A small image super-resolution model, trained from scratch.
Model: 11.2M parameters, norm groupnorm, activation leaky_relu.
Training: muon at rate 0.013, 9100 steps.
Data: trained on rendered rooms with furniture, 32.1 epochs.
Rows from block 7 of a small image super-resolution model, named by matrix and row number. Rows with one number belong to one channel. Each number is 500 + 50 x the weight over its row's rms, rounded and kept within 0 to 999. All counts start at 0. Numbers have three digits each.
After each channel's rows are labels from the 100 images, of 14976, where the channel reaches its highest value: "colour at peak" is the nearest of a few named colours to the mean colour under the peak; "lies over" is the class under the peak. Only what is clearly more common there than usual is listed. The data: rendered rooms with furniture.
# convs0: first 3x3 conv (model.mid.2.convs.0.weight, 384x384x3x3, each kernel summed), inputs 275-329
# convs1: second 3x3 conv (model.mid.2.convs.1.weight, 384x384x3x3, transposed, each kernel summed), outputs 275-329

convs0.37:483550587484446584507523510438530556469465462455441437473506538544419510521501537444554465482509530518569524502441497454501478386492576433494471486478478581409448457
convs1.37:574471531495463541511461486525425520560438574502500577542541542457503472440495450555493549515508556461475541518414525563453410505520413508484558516508522544525542555
colour at peak: grey
lies over: wall

convs0.60:476458473451473490566559451521452491480491484484493515558534526413461540399536429478501473537587487347540543476511449473521473484518536575438524497527491466544380436
convs1.60:555493486542511562505428501508413539527423389509532383507548458463428507529553463509428523502487515426482422432473474413469463558515491417546527532488477387483539498
colour at peak: grey
lies over: window

convs0.162:553483506415507490595520504513504512499445528474496524483570533509473503467545530481506499534569511417448502501455514494561500498506504561485530474553528579517463443
convs1.162:467492573524517498507416504488514387455487672496385475540422460513482520550478468590402490431496461591556505461499456448482493442475513546565493481446543509490505566
colour at peak: white
lies over: window

convs0.21:520570500476590455547398529453480568507512412485519537532541483572525530497478500503519442474526571522518474569386550580430471546476536490476437535460497545546610446
convs1.21:563481577502444447459493492466500448472500469442504398543417540551456498477532436522516544491474556450483474387452557460501521497622444561416585471506555476588415473
colour at peak: grey
lies over: window

convs0.366:494520550482502504459513491520543446543453569501527493485486538482470411512483504472546560445484514456520495484420585501501449559563441539465404475518525510435483561
convs1.366:433504534465415513533422572416471471448489562516501511509525473500510520477528474592489509469530542576492495509483605386342495514452507371485522502466439494481446530
colour at peak: grey
lies over: floor

convs0.324:557559505431493563586492498481412504534460502369545489473472497495575570546467505481458465469510510460482567488515552503531488492434496556466561496569567600512541489
convs1.324:444579515492531503476429588587495409463609526637409568430480564530452497447454475514530470472438559462533371534512501495492504461488500491555440450430463469521476501
colour at peak: white; cyan
lies over: window

convs0.139:509552402430562537446506457504516508487463522461448503453430428515446517473468526539517476515509540510471517501502449541478567437448524510452480533568604540525585533
convs1.139:479435467585528551476450541546486525464558479588500465442483542570473490469508462506530503513504425593517560519525543538497383468442499571452570477516432445471497535
colour at peak: grey
lies over: window

convs0.210:525580457556467502534496521481551463454510430402462469571492492493483497525493497556476414468450588457500533465573517440511620528489483480578395519532504452445683444
convs1.210:428501488450494471424509474420493586520585481529463510470498505575561608470556458579490525388525478542561545494574556582475521486546527560478517432497504436518499577
colour at peak: grey
lies over: window

convs0.339:465503510545508463561509464496545476477497493498475619563457525420387612445509549495526412453445503555450520530588486527539430531521428466483469370495429419583451472
convs1.339:537427534488500506525513545493521431487447465474579398499506550512467431494484508508546433503458414423484527448496583504515416522470515431481529434511618495538445502
colour at peak: brown
lies over: arch